config.yaml
model: "sound classifier"
dataset: "telephone keypad tones over noise or synthetic speech"
train_examples: 39062
gain_aug_db: 6
time_shift_ms: 100
input: "waveform_16khz"
targets: ["last key"]
num_classes: 16
arch: "conformer"
norm: "rmsnorm"
hidden_act: "geglu"
mlp_ratio: 4
head_dim: 32
fused_qkv: false
qk_norm: false
inner_norm: false
moe: "top_k"
num_experts: 32
moe_every: 2
expert_mlp_ratio: 0.5
experts_per_token: 2
shared_expert: false
wave_strides: [5, 4, 4, 2]
subsampling: 2
layers: 12
width: 128
positions: "rope"
kernel_size: 15
label_smoothing: 0.1
loss: "binary_cross_entropy"
head_dropout: 0.1
residual_init: "zero_last"
optimizer: "adamw"
learning_rate: 0.0013
beta1: 0.9
beta2: 0.999
eps: 1e-06
max_grad_norm: 0.5
gradient_centralization: true
cautious_weight_decay: true
ema_decay: 0.999
max_steps: 5800
batch_size: 48
epochs: 7.1
lr_schedule: "poly"
final_lr_fraction: 0.05
warmup_steps: 1160
weight_decay: 0.4
Rows from block 2, named by matrix and row number. Rows with one number belong to one neuron. Each number is 128 + 32 x the weight over its row's rms, rounded and kept within 0 to 255. All counts start at 0. Numbers have three digits each. After the name is the row's rms in percent of the matrix's.
# gate: second MLP gate (model.blocks.2.mlp.gate.weight, 512x128), inputs 0-63
# fc1: second MLP up (model.blocks.2.mlp.fc1.weight, 512x128), inputs 0-63
# fc2: second MLP down (model.blocks.2.mlp.fc2.weight, 128x512, transposed), outputs 0-63
gate.109 084:119104125134146095126126151179097126130108157099150135119096110167140110146125144045121099134189108124144101086175111197126154117184180142101170136139196156135100157101151171083128137083133139
gate.110 125:158117118101128079145128089143159066125147195141143159134132176180121117180079143109122110108140163160200109170137144138112106131149066097097150165144164121175159174111104087132161072087127141
gate.111 082:169079072103138086151156174113105153128116114188168149151181102201160089104136089140128103177169147188175106155139106163148088101075092132119108174121102126110110135154123144141187100161175152
gate.112 077:193156111142141110084114144148107136078160109155134125206081126123074104189092161161100172129170069151121158173154126150097090113156136161154099141115122149182164134104153087134104074107147126
gate.113 076:147124077113089175139073142105088173154166141146170097180175156190080173157122116149160149179133155186151107152133165110144152132101108094113093141100113182106073138116126168119142167111143097
gate.114 076:130113151112109165095104086166150149145161113152153074121139103130087210113114151141161088102169105077153115109131108194160079162182124122169073156114185071174157097118146154086110097090101145
gate.115 077:171171106100146160087174140153161161136072097163113109090176090189111152172169113104158102133136170101105109157159137098120170133125091104073153127142154128152159167131130163073131128121129054
gate.116 079:127080094136092114140149172173079158130145100076105143142139107108116137136120092077142128081118146092189112131063106183082157096153121160199174120117089169122161108145148115121126110094110082
gate.117 098:124110146127057123081106111109166066052126193110163147110145115146166114171126184120112078113136108113165139145169178139132120079144133116153115104057156163127138113129107123133081084147130128
gate.118 120:100142081185054105120094137117125099104090178139126108121110120165112108139138130152094101160186102071100076124148119150162117083089120138165111131104139159133139135078139117116066166107179129
gate.119 131:153100151085110148106132098122165146147187114188094138063141164116144164173135085093145135141119102157090135105144113103127197155119102161147126188156118085105109069132073115135190128129154135
gate.120 096:143094148184119144116119136141108076105130201138129164105187147161139092164145152124097171092125087167186141145185137188197178076204110178178164166174142110194162125144112112151126116150135151
gate.121 101:114137095177094097077096123139131122114059139086159075159143150182118137111125178085109138172120173136188150102103089128118112145104094098104118166079169127114095193117194147085109147167166147
gate.122 078:104101086111087087172103150072185099089120116158165182183129112147163159101169120107124179168184132121119134078108123129194132155152146104107166139139138062106128103152165116162089119124120175
gate.123 099:133071117151104078083109086156110112065126121140175158127105117147133134114054182085142105127171097107099110144097137138138146148093147165144163143125111140184124066133154129121111147117154195
gate.124 075:135151156123161135150132101090092128120155078141069087172137118165127117162108091162171054130135093097183168182151186102115092139151080122127128112144165143088081088115102164183190118141109117
gate.125 095:192193154145078119173142122158171166101154182163105069176181165185116147128097157132141085171178121132119140141170163102154126108101102157140130164116138173112126113153087140180128078185123184
gate.126 093:060180152131052073159132078143153139161131156094080129123117143140122174107092190097121167121117102150084104089161137151150171173177104188142089155072116118093083124053126141119138170151204144
gate.127 077:128194132111107110088119132071145154125117146165161166125145116116098091086107129082162143166176125110118091092137113173097122170138093116131086117155106110105143086136080116133109162124146107
gate.128 127:166169162125059152120103154149147048081108177127160116158170151140126087183104184142084089134107146112172142114169093139166164065104094161127157132097201125109157191094146121139098096129122122
gate.129 069:136144125087110190130162160140113163152138127080161122135099148104108184178095144085068161082129112137179120125177199146155119104136076111144146094152121132084135107130092114167076084144084126
gate.130 108:105133105143083128143074148203138089089132184136177062150199150140177113168119120142150098155119075110171123105140142148164154082141040147137118184130144157130177123099149143161081140144175091
gate.131 078:203091164091107078105100081197125115150101090124161141120203095144074181124113076126104139150132151180113142132199100131100126119170054089162113143165118131096134154135124122161116090132183128
gate.132 111:146124114162105192086067076113119130109071139118186072114179105129148154150157160087087134138170084095124151132165158202111101139148115127155107168087184136192120092163090106139107128079095075
gate.133 085:133107144147151111167097110186145141091110160102104107182142160105155081100164129158101071131077092158114168128147082118147110159103104100162178171088174102113150182109133131167162162156102116
gate.134 078:144088110099087090144087108107171144115082093139131127148118137126114118107094090125115079146114119103160077196163115123112151067169144172072150144086120116147144136056125129098115106130168104
gate.135 094:162223137184085129093137119134134100087111127106170139156144109178124088154122136144118064184137101092127112140101144138180110106130133184105101128123152090145159113065181143108112133118119098
gate.136 084:120143105147120160131147106083167082116137097099129155131122146081178117143107118163186104103099081171143174116141143137166125172117112129158145147101132103161121128133138080122145106171084102
gate.137 101:131179081154119181110117180109117072084095168090118081135220151149122076141079132147101135136113137052186142138140115167142099108087123176144135116112134115100173103130149121081143125153117156
fc1.109 084:163104100130137143063138150140112124114123156137142142154143122110107149153142128122078178136102156138090093115156077115162084148173080123168131108154161087066133167101173187094063123110093127
fc1.110 160:130125137136149092176118151061112142146085139140118118124138067078113127141105122173162165098115104115080136113105142089116099152137122170170044107146097124128098048137143131123144184165091204
fc1.111 090:141135129129149089131107065085153082078143115069138114180097109077129091068108123106077100111135094129123110159105087075179133156112163181088128156086089087173120090145114115175105186145094173
fc1.112 087:154185109059095093163111073183143093149111124164087131167129143137111143177083132148122073118137133076186150184101082092098088148159141182123110137137128135147182077179062166093076130077106122
fc1.113 082:140114113129107087158127164094100151130109115168141097154178109088124086178116100118174142195187128157125156125113114141141127113078130139139065164199093127079121145093122119119113154092127096
fc1.114 096:094133144129112100119150157133090119095126095117089100144064109156099155144165115155125087093147137091094147124177156175121164052116152163178141072173167180091084137098113090092121125117101081
fc1.115 088:068130194109076187143159112154116123092078121175151094135063144098164179142189148140122106077134150109115124118161147136124160095181073118131136144177122100144085097127108054159156116118136121
fc1.116 092:101080163106136146106182152095134093092076129159139151109179168104111150093149155167131141081181071098121111132147094082143124090107095107122083078164140107145129134126138155128115145094097164
fc1.117 092:143192131129109132194113139103159143134130136162077163175075153151145149137079094140188115128183103150102190109119120148116083154143092121147150085089126081090110113138097156102211140082172135
fc1.118 095:131152167111074050164089111094089098145086138103104077125140160137123173113111103135118124162162093193162155108165076080140141086095119135130117141075079138093133130132132121145053169068125090
fc1.119 194:155178105155140153163121173142075120130089141052172098168143059104108085045139128122160147097103163132175165103127115186157044112157127145123143099157162228115157131126130111111105111152119091
fc1.120 096:113178176163087101088082207134151169137149110109183147084147093181102139139168095132130112132153128084099045086105203151129088096107081173112078113091133084096178116084117110173105132150065158
fc1.121 090:103123148126135090196162163104120119099159181105131112154127092125123142130156057122138146122100155126101170075163074128157099165153141120112115067090152081094161085104106116127100107101161110
fc1.122 089:154194114121101154127146149117107093179087116169167147090100162134107101154136149128181101159110126109139100073129145115113144111118177093142066102107100090169177136189129108158117096115171149
fc1.123 099:172086207140158129183174103135161117095131152146108134089164130125099109122080112139169182093164129099095150183124166162175082116102078139094150117145148104100152090106072054075146140144143118
fc1.124 092:195090176164097189093166074169095130154082145107130133110182168123111109148155118150165168096177107130132128100091101166133103111091146161151133175091166189116175075171136134146138116105172083
fc1.125 104:171138136122090137140148161139190193101188173113134155107128107180182158120089160095142150107126154158157064139134176085151088189190158126137103154158094117145174145107121103133090114122097057
fc1.126 097:099169162142130152179126186129112129116145082120177138183192121095121201129144157146094115128171149155168097129175201141140133169137160106148149092131060073143091135171088136067081159154158133
fc1.127 096:080143186144145174123114164124076123187150137184137110100078107126170122123188157163121163111163125168096114087089087160151115073176174170137172140112111186115117138096136070085129123130139154
fc1.128 104:135146090095134053159159099080156096092163147094134127153146137142172194168117144111123172137154090166116088142086090120165118196169133176137104147164159111172167115099161132134152138108168157
fc1.129 087:125084125081103105166195109090159168153146125138152082160176130167107147118078109153188133146117089127135129085164138165090129105126101072159132060128130146145070114089090102109148083163089170
fc1.130 100:151097090110088105090163154149145169082170127133124147115116158164155156138161132159067156149175186087098143164159141171147052191112175102095159094153142068145164171126100154106131085164078104
fc1.131 085:122153122145090117158106075108089132172107108128082108139106097107116094125143079100151092080201118121158146105148104096117139095105166161136044110134120142196091100111167090108141142113106125
fc1.132 095:195143184134175131153171104123138096169175164081143081140134168125112117163130142187123175124104163104127110151117123058143141147171126092136121096096127142090154103129125118044090171110166193
fc1.133 095:131095076139137114166155105076157120148137129090084139094123072097131108131122136081071171150102078153190091099115155156178160117143159094089131097132111146208073063143136114130144126099127181
fc1.134 094:128220105114168147089152113060094090064094122107087138107093156097128191150105158098135141182130079147155074144128216127162121102139065092129146149112125145115086117111078098077074119149109136
fc1.135 095:134120090151093169173146139067111093124119104066113119155176139117122152161157191090088141054105108141192113069140160089095126097131126112132122112090162102162179097093100076120112050062115103
fc1.136 095:106137174061116134108114072101112086127129096127091116123128148141108101176128094124156141153114157169153068157105147155094097170138101128184153104149114182075140087137041087180095147108150150
fc1.137 089:129150121093141139103112177071139087108121120143149147173119175089187158085169169148170096095102141073131143134164170096116118162147139135062177174169158136171134166105150081165127134115112170
fc2.109 062:113159175117127131053174101137097104096152175131111157111181138088085115112145106127177145179103134179167141161134079112172152144170160132122154078173173132110131158125174185081130185159131155
fc2.110 220:163085125134180094125143106170161072135144145125135178074097138159124114097102143086110101133145193161157139119129109147121146137121073072068163139147141104182159189167102070127143100129165099
fc2.111 041:124117057153117112169106130154104130087090066096120090143118107098066108121128148167106152131130151033140134114128097149168106101094123113096110114074189159157182109104109138125145136149123115
fc2.112 035:124099090136145139095055115103126101124140118099133140153100139207114097084071153161172104136139118130139117127131137150186063141088124168086152150088125129150153165109127080132127138123126115
fc2.113 047:138144185106070162077099072111132088114112077146184091138132106115156128133105145110120092148171129132122154150106103156159163068137150120070104093142170114116120117205098108141104061124149102
fc2.114 035:085117150089108092054109097102155133136150119115102138134120132128157095110179139086155124126150203184184066138142121103161144133169106115127135129153142117159114095093200120146073165110223138
fc2.115 027:081148108169119130077100146100102123092144148123121133168160141179080164054132171172148059138171128111142093125143120139148051068153124138113106077137172082120046139072103099113134141101153127
fc2.116 028:102162083158078119106121099134120114136126148131112119179198152161070197084137173107172071119103119130177129094118128173188120153147183152097141109137168105107116144082176093074133121111133117
fc2.117 067:161098123137139083115158088149112159122131183079122139111096115165125059067109126123127095107138190115114115146124157160197148174151118100081144146118197111178081131095127134105085148114195141
fc2.118 091:112150160115135135081111178101062121135120116085139104108135095131159121127163116121115138000131140114065153107147122086110096104133169113150142148117165140151129138119205132083090120133159132
fc2.119 341:114028132090110105110133116119197129132177152194080160062124165128142151187113119122096120132118090166098094142157113077105204141117138126153136182122083081125101098155093123149131132123137140
fc2.120 083:153141150058107196074137152116170174111157099126124141170148098124120177164146114129119120121156121142134122103171152125103000099110126147148143195139127083120097132073141171137098070105214137
fc2.121 054:104109171090147145127085108131113179074131175114122120162077150117136111134069044147179110159129108115155073108153120145124067147151138192094115136172133136089090149115071124133170077126166108
fc2.122 049:107174081144138099025119124102086117109144096112140136158130100149037107095105161128152136080167166099127129090129136078108086185086178151101129138142201117149133150101132086049181106129169160
fc2.123 111:152102165169142105078147121109189141163183177153107144097138097145082149142178137142116170128136129158179125155179147115159108106084114194147127191092082081146167123155097097157196104125174138
fc2.124 045:148126096196170087114136149109145145150149191125117164117130136106058108052168155147079164098130136059123140170125144140166145119128124132098094139149078140108197146196098137125141141189105122
fc2.125 075:097115137161133144108133154142133145109144061091161139126040090076022147078158113210128125099138162109110089119128139120090113072155125176100108099110121093118144156173089135157192089080085125
fc2.126 098:183084148165156154113112172129130186169106147104106121108071092094123096109086130100120091142093146105130066146098117144128143131148188165118135138120138160108107112119151126105112167094172091
fc2.127 053:147156085158095093094130121097156133112136114147123119120119135129109162109115194106096117115145151172184100137134153112133117170129135152163070121083097090153127154166123143071150124063125120
fc2.128 101:116176181118176164081064098117045122104113094132142109158177119140121153076122114108176149153134151128162136124100126157141074098100095152112099097100156111126117203068122098072207093127113168
fc2.129 039:119107177086168131156162110158150149108173101131172157116043126118120084106100115153109129091145189167151093116136148156100110104172126098087110135128153133156162162155124150175053125180188145
fc2.130 070:092123128127113110126107061191131106120129114171189175106131174153084091104115121160090156174154101147159162158111089166129128113152131151106118102153109118147165111118109130165176134162194092
fc2.131 057:192137123113077124107105146098158119122131091133151131159128093150078112120103145193078148130192112163190058082121163153129102165071097183037124145120097150122081096130066112088158125143142144
fc2.132 099:129169098185101057103146142121082081098138173136117103161141119099104097120139154113148185130160136065145065092126153157118101102108083142086124121093191120111194155110082083094143110177092166
fc2.133 068:124094096164149131114089119172088129140089120102096114115184130107118173124092155084148148171125130109149138122140096159123165113108150141193114118172130094157107142123101063120202065122163176
fc2.134 075:132109080130141112134139131177099114083101191129167140105105137118134148143007136111144100110101140134161143148148133145131141072198176103081129112138160151140087142139117123115121108123108113
fc2.135 090:145117088138105155066103149115095174126096067102136122151184103124016179089121192136133145167110160094164109099093135180193130160161145103085169102140155110148092122092135109071187132128158142
fc2.136 069:131128078126107110136153154150116094071114156130159165139138110136155098108119160129118068144182139142157171120154148161139153111177062090057179098108175167185115179145085148143092122154082089
fc2.137 039:103099112132102142107152094181093072138105154124183153128084171175126129116158157116148082151148138103206109141119143148064112107140093121065106134098142083119196181116101079127128096167121136